A small contrastive image-text model, trained from scratch: trained on rendered made-up planets.
Rows from block 2 of the text encoder, named by matrix and row number. Rows with one number belong to one attention dimension. Each number is 128 + 32 x the weight over its row's rms, rounded and kept within 0 to 255. All counts start at 0. Numbers have three digits each. After the name is the row's rms in percent of the matrix's.
# q: attention query, key and value (stacked) (text_encoder.blocks.2.attn.qkv.weight, 960x320, the q third), inputs 0-106
# k: attention query, key and value (stacked) (text_encoder.blocks.2.attn.qkv.weight, 960x320, the k third), inputs 0-106
q.289 156:104117101137129110157183170096186157127171101079124130126133147127179136114132105127098161103102083152101124078111143067169186108040153082080143113146142133108121099113198164102121084181127139095149081128042086107163087077146119090090149070081052127129144161128126080091155111094150167113070140134098163146159116145186166
q.290 129:132121072112138116079102154077157115127125175120096125137186149109107181165126121150070165030126140093079110054159092113118139098185153048143142110126178106130151111142172077133134159141101118115101190184156085101198062146130149135152179089131109087161144144099186162143163148114146164087119091113118166112163140119114148
q.291 134:072171142135089101088111079109160114104102134156173128122165147105086171165128141171119143087136188163128135133142111177137126118054095118084173120113116098169126193150173126154083122160104179109126232199162152149127029084110134121151092119114106107135186185082149118161136145171117147139194161176156133142112147131123107
q.292 106:150168062136214107091037109127111107126096133156135150129064124097118117158169172134144116146114145073110113115123102186148087078081130112185115079151132107166090141106098073114111140119125091084116135136169088108184050096130147100099143100126160123152108140078152135161113077122117164118097121113064185117087196142104118
q.293 107:135133111134143173097163180105132153115063142167084138073145147104176170115101069128095153105137067161179113119089183197161112123114116087158110139168150141154132141051105108072091118118123107104135124161165081111131157095120117196156141083136141145115071141178137179123126115082143112070096082089087150144154142117170149
q.294 105:137116134067106134109127145155142139077158072094144093088153154117149131170122128149075133055148110089102108127119071078095153176145147082119184125148149094105133126143099146158146102091141111129103176150129150125082151120137113068185118172144086104133135127168200106126175134136133189155157133163165136173144116098220148
q.295 092:142120170104117121198134130109101116103157112109083097200169171204123098150124073126127140123125165086092139140146086143114114133136075165091162133164105077124174125157191133161083108141105118142157144103098103148127156181115102081157168174084072182172109113131104079076150149113161095163119101117120124138099075147094120
q.296 113:117186153146148159115116195140143113111111122134144105112094138122176051098155135148172055108128163101163143108180136110104088179042167172143149182135110155135165134203106130097131087197200197171131103145155117154153131165108147112103160123125076151163099132132047167114110119154109119147155091190074114114125149118080118
q.297 109:169142135147167167092118139112085085133146117093118092138101102149119111139133176115140098134104109130115088107157132106131147127094168209178135102151158128141170184074113115079128108129117149071167170147130138119117081182117136159108127074138212067208097163139152143136102143196148103151124086109097144102130144171136075
q.298 101:162118169117065150102157172161175092154111115178128147120080105112109145068177161127066101147093129135134169161133147096146141198176094110103144160105140128120109138144150130151127069163150084107090134155090154130148112126148153169154066112085105109118132147143162122130185143178103106111121083157149087114106084153148181
q.299 075:135061074071125105146120123109114168069138123122120137077208108099075213130083102065118155058122119136152092138148069175171136073147094143134148158157080136133130171074157134137153079130107090121147111137157064140121132102161135134150121129153131126063118129147104146090115121099199148139140133158132085095125170172164083
q.300 126:105145143146110111136080132147157173138130109164178174114167135127146108131112076143128135098129125095139128122058123154120136123190122082122101118147126115146073117133131119162119143124078101057116112164121133151110065105138108182141110134096189156115159178179126081145215178153108149108151149147158117117125065149162142
q.301 091:118174104123154165126115129071141084139118158083081070109116109153134143131156201140135128129142157116119160126080132138145129130111090188116130146112084152150186062157125134104078100187101137182131091047137134088135118050119174125191156102137114142150165121175122115121084100156147170166117210148120098080060143106129139
q.302 094:133150179117111186110114115162172173090088108122109097139111082087142130102128196157138126092142119114145065112093124130118144112111145139080145125156218164131114167180143118143129144126140112136126137130084078092160074081114150128085174128175118148160156134134135117119173097100151150066121117138123117137210180185118107
q.303 109:151081044120141107163108099117119218129101146102124224073201160083107144201060117134092133120149131068086091154127146130166147111122122120110159075151088116115077093107164166140078095138111117071078139097103098171113107088080090087148116191105135121158139120109173142148135149156164137122110159077152156101101095095134095
q.304 088:113105104127149071169088121188113130174142086091114143034165083150118105112088085068110156144077110119116172138131107094076147134132108138098180186062132135161172143152105117095194099112112166170151126156128158162111152139168110073128140147078146123104161095126128090121146154070119152130197086105134125167192133118106092
q.305 091:098120168160115086124101120172184141118135108142138157156072191085150129084197109146138147144103112089186202159116125075111128153145160093150116142083156154109090178110090121190171136082146124118111081156166117112101156095149144074080097141151110118079122117135137066076117134108109099157169108173167096110179103146176124
q.306 082:174150108088129119113202175173117143106139186141078121105148139121120100096087154141107160109141149070126110135121123162101104139104121110156120111113102097162140123110153117095104152109152127192143146142081188126127201105115139134154133133106151168123097083174149151056118111077124142183112121101093139131127146074128142
q.307 127:119098080100108126173105097063108158114129143108090130089214141132123154155107129129113139142152107079098073121103144104136119127142130119097125065124178113116151069091087144035160196093099077120155140104148113202086127119124066140116157108138145144082156148120152107117149135076158136127075158084115166150058136174161110
q.308 095:118069090139188192110122113095108159127089105129100115125191152123168090084114132140133126128205191183112112101153142158163098113139149099154098094165112141142124077092110114095095130125111151163128162099157121142132180101092165152078154132179074146093087155152093137135115109152155119107169177153101180132064106137061099
q.309 088:131118155116105154134118156061154165091160134122124115134083152155105174106139140106118157095167121104153125079103151171150191129126095142107130094176104148100121106131036135139123125116160144126109133154150110144107154180119103114102122143137176109117150126150120170049107181102104076110063114162165098102112151158146093
q.310 095:098130091228023109112140082149166126191114069133125104114139149084153102145187134146108151134126094137084130095079098085114120154169178079145078137126189102088112189104138094167130164126145118141077117133140100095107094170108157143165101104136084115194145143142169133152121161132143143092114121117175145056141130135198122
q.311 090:062168145087093104174145173135087109128129080124179130124103105203156074099135047100140167111133141130176188140188110185131144114141121169127117166109114134110150129168085130153163129151193163247110077151134116116123186142106143166100168055107136148143109140111089142154115167127089080159164132114080147190138142129074112
q.312 093:110132124171149112098116126115148173162118101112125115122110195121169121137149133098107138165146209137130135130149130072115134160100094157175150181107194134133133142167179069202127185173110128121122142113119098119180150108104175111114139165175037111109103124113078098129094093088104151113110120135074118081110198100061138
q.313 085:117097107157151116153111127203154091151121116117130105116122097101162053090203060083131134138083116106113187117135063097131163151137089116108143167099155144154162098130126127183106152120082130098110061099163181118145176108173126130164119096185100088142115097158109067076103155174129186114117145173104112078173127132057148
q.314 089:126123108149087134145136123093170149134081118086088176146111152153109166163147124140107098075156097078070134139161113104163180149154063181167140096145118113120081176092090175112121112124119085077092154131108105135131106113140183166141147106129075146136081153131162103088165166127113178118052128146102138101140147167110126
q.315 080:141114089092155079143107155143154167108121051081140165100138166119121080159154139107125109139137117115131124150129090137095169112136130109128120124115123114171116132111138118144132105103179131206118138157135110096134121147091172144102124148143161092145121136145123086080057143114110161209162123150111137117102170077080054
q.316 094:108127144095118108111095119161114159130122090132135163140098139157100149099103127125159120096097194093134170123161132192120104138168106141107098149108125086134084166173125135170080118199105125214084097153131084137127112127120148108121156151058151138154179073144096099089135110077124116204144109092119140152197157109117119
q.317 126:145117126126070116122115079133156157165082115104111163061160130092085141186099155153121147151139091104080068115106099130089159111167128063088115130128165107074066144102159151118144178133091105047137150137107145176109116143164110130178090109128109183130142115166164107155201130104159159132106046074144096128146107101198129
q.318 081:145155123141062171112126115180101078111126095081154172117118151115126090132185175118199130188140130056154131137116148025078053099138175091130082168109150143076139129071136170087158121142193132131162164146092201098122128123130216087098111084191082144131105128157171105178117119190127090153099093134101126126176188168141136
k.289 174:135126121176124119087135100126131118101163144139158115156078106130145094104101103099076146148233106062133094084181145174099066184160130137122100092089127140147165147111140126103096126140120107111111109117113161095165121083158145197143154098118106126121132123117128175142127120139137115088156113200095152114117203134097148
k.290 136:116158102138111158157083172178090097110109135138180107160089190124152113133108148185124108097070176161125137139152092142149125136128078132140151131121095128159096136118102221168141129088203167089089166189186163117088153164076155148187203146137120146118172116127139162154141138178077120160143121151133149156102143148104117
k.291 121:195089105090147058145070200153110131140129142137095105108166076147134111143121111132116172173113097106080084132125162135125120131162069173133050165091180084098158132172141072063127113171124147148156148165124092116076180132141100140141167117098121142132147083129045099129134123174156120127108127114061117133065171183101140
k.292 103:181087129112100125177153148120133102078138112158062137069163127149080124143083162100139175105080151156069126126100128130043090104107102079072099151095132139110178128166163103127107128126099112135113085130181108129141144143153102081063123086104102104134122134102094150157075097102133140137151147096081121108090108123138112
k.293 111:184162141120099122124141233090140112122135113143077102203142121130151126151103126127128161091110137105142124078176122132086101206169063138126169179105123131094170158137154043119121149130129140164140107164141133142142137159105124129131152146114162123142112134151161181102130127087125138126148115133165149145129175157136115
k.294 110:157132136189089140131163102112114171156123117149159086107126112096096115144141094093121174160208114150100128095133122120128103106151183163119009068128140150134118149151117160106115153104086153106152093106131140166186093128175111144130164143117123100133123067089140067210117118141107125146144124086113130126128201105116155
k.295 099:076162132138133196137090113107094153190127134130149177094107091141124139146141101157155143162173091132151070142164150193166173118093186089102130119136058111163090089045159143130156122128172094093108131064147128110121097105125085130130148093089172123141153087107099146098084128142126117072176139175162124142131073111138125
k.296 102:128088139133156141155175156144105124129114193153073135076144157093105215162112170133040139107148157115096095089152159163146158078080068102139139165087149148155152069132135115081085201116122137155147119100156105119108143086087144100130047068122143087154131156087105156141132109092116135126120134122132152115170055107149129
k.297 098:165155125214093157149139096135118143123193138147098149064127181176161118107097168144159141147187138105109134153088177126102105084133149068155107107183174128105120112139138135108088148144094091068137091142099123126160139143103077107114114082114086099108091091135051176185121117120102153160077058105123117094134148128134146
k.298 095:132112157115146129122141092094127073131131124128137131097129175144121111115156138073095185136111130121180125140152156128142120103137116153051092088161110104117165118144148102098123085158140094102127155095126162154097134166143075187145105129120131155081163100128102099191155106090115145148102167118092144148177118158079153
k.299 083:133149174191115111102105105127123109160104130180110149127086134201110146111141082110164115102139037121126148117131086130141079138096174187144125148175127122111128061080085149107094136203089168159118190135093160133157132080106144125164117149171102180125139131179176163146138108142106134123151065179149141143176172192160084
k.300 108:130121143088167153092067143187132124170118098112148187186059051174127094178185138096113098127108135155133170238117141125160127169099224141126122080099127133121139170111118120144133083104139160135176100087112157145128139117119104173134144185150145127126107139150163075207142123150127078126146163106104102159096109142131140
k.301 084:176114145112071134116106114108108101122177107119082188035173137096122167161153113136090165153130149121106092096170155184093183050110102102108152123122130093149132131134126119072070120116153101119103111140111068134201108134134119116069123136185172143182148147154155122094112141141142150148151174185187170169236104111128144
k.302 093:099100104087123117104138075084151108125178085127112142118207136093165119100156138090121116134121205145135140106111143149097103108142126063154077104096146102122149094081147144140129193193087086094157145183135137140143155153182152084176144099180077092086130102082095118159096128138153088197151078078067171145145101069181103
k.303 100:145140079116092126093064155172086140158123131112096118198098115128107154103155156114163085141096127105103138145134074112191136123151129161155150155139121166107100155140151118157186092145152179161146146079096081106121131139105118107123132158171165139136158155119128115132085099132159158116154149107115103116128153143177091
k.304 083:058133121147127099068070178142148156134030132109102110177144062178099095145137082149055112187133072120160154150143135105120099128080167162076132077094121090172133131064098165111145105114122116190106105115131183128107147115118100142104138124158161123116122144132144142146100163190053150119153152118104087139152115138128166
k.305 083:067140110113135159110166151098190128129096144156107153163145125106110130136148091106120101148109138125123136065114141075101091108155061136096106189142098120108121119146082148069108108132096107159084150163129122095136146108147100139133131146140099075103137101137171145163140212143152085115110157082124139109142108127101113
k.306 077:161147154132118160157104156142094126116126098097188173098081136141129127116076139121130171090115144133131101129121185140096165139150194126117128079176110119161121127086120173137146134130156159111139151154141151130096143186094099105082125151120109149148143050158128123090129171130063210095068135101163142108112160118171088
k.307 113:130142140061073123096140092166093103100131135083146153141087117135102187114149124159157077144102112126127136205080082099110156155132129148178147142116132125135108150097118130178178114072119120046136081145137171089133147121155127097159059120155192156193092169129155104118130162141089178077162136147159125117101098125141132
k.308 085:175162086089052116063152155105142113083128126121114117122082157127113169170159206146140129168117154160126142139134102116153165113088095128122131176079111151108095089129129129175149135080129148189103175161119099121160124093157167077096074122129186119220111163101113153141083156168143123081132126107120145098104072080108199
k.309 085:119094120127153171117140166164128046087113078141114134134119147117137129200156207189131123105131149138076109107085112138149136172144084145077099192164119127095160168130118114070111119129097103113115172121128140148135139135113094089146115106130114126161149168152167099133162147076109119103119125110140185133102175134120165
k.310 090:132078073139070140104175137118146151171096171164116136160102193102087068110197111141152135150181133123134119126187155141140120059132092137111071122112077095157123135129170184055142128140150121123089115125089146089157128152153065167150129140091085091096136150066100099099091136122139098123120177140098055130150147129126144
k.311 092:030138137155149205095108196077166133159046091169114144077143138146114156137116122176157166124108102179121109186121097146104106135131180139117126170081137153155111138093153144144094108075097116119149178152160130084127149094079168138131108084094139175177160139087158022126113114108139156102129155146143146134113148102093085
k.312 088:186110078135151150129181121059152123116158169128129107091188173081136125132175091132116117128091174083139116084145145102133110098196070143119163190120074110116068103127144091037108153166121108116144098152098090165120121180148140102126097157070100113164102104136123179079157151128123125165142109184108180091126102064133163
k.313 083:088145137073114121163134077128161112111133160091105169150111129124130099120143160130104112143144124079144136127104179097143098177125099131082123146174111125135123159148118129070129124166177133107108110103141122145144103205186115142169115042153148107123185120160095140162092143161116096088043129120120147094166081146110145
k.314 087:166113153086143159174110106068114094116204116120101162088110097101182127155089218138142204129156139122138068173074128089142063110138165110072113121132146170102140063141125134083163106151114071071143100103114113195040162137141118085168122131128148074109099079097082159161130116144128182186100154150139179141163110121148153
k.315 082:140114149139098040117135102159149150188078140115173137073105127180145124107134061116136125121114163087115121125123137152073121160082128131142148125116126169158070097130150176128096111109123120155117147050082104091158100130082103145072103165103234121124078097100132154134107123060129161169164116166154118131182099123112093
k.316 092:036083122137199160120150126195115088135126112123095112106143125120100113106147174111117140119038157136169157180118131125083169112086155112167123194104122098144092133140160148149122063121095152168084152105141133131121134086073081137080134138125113122151159169107112112117160122103138112115134122149143153134119118109120119
k.317 109:148128110153064115082168166130157134177104103119118139197066078167115088065218103130186034150119085112151159165121125089140099110120152114113126068118112113097109152090114155160172129105183119105141078117137168122165139092163100150148137171108182145094113139125128094191117126173095125135138129127085098160169167130177141
k.318 081:187126127152166103098128170107131089132098127126113124135129173163117132178132180155139120117177160069151124163153144099149092124137105138082090077166123157109119137110168143115082142074095068139117172114098093137139107119121093081123114144087121099166111101110091136188142095180105167113097131082107071139155127085067198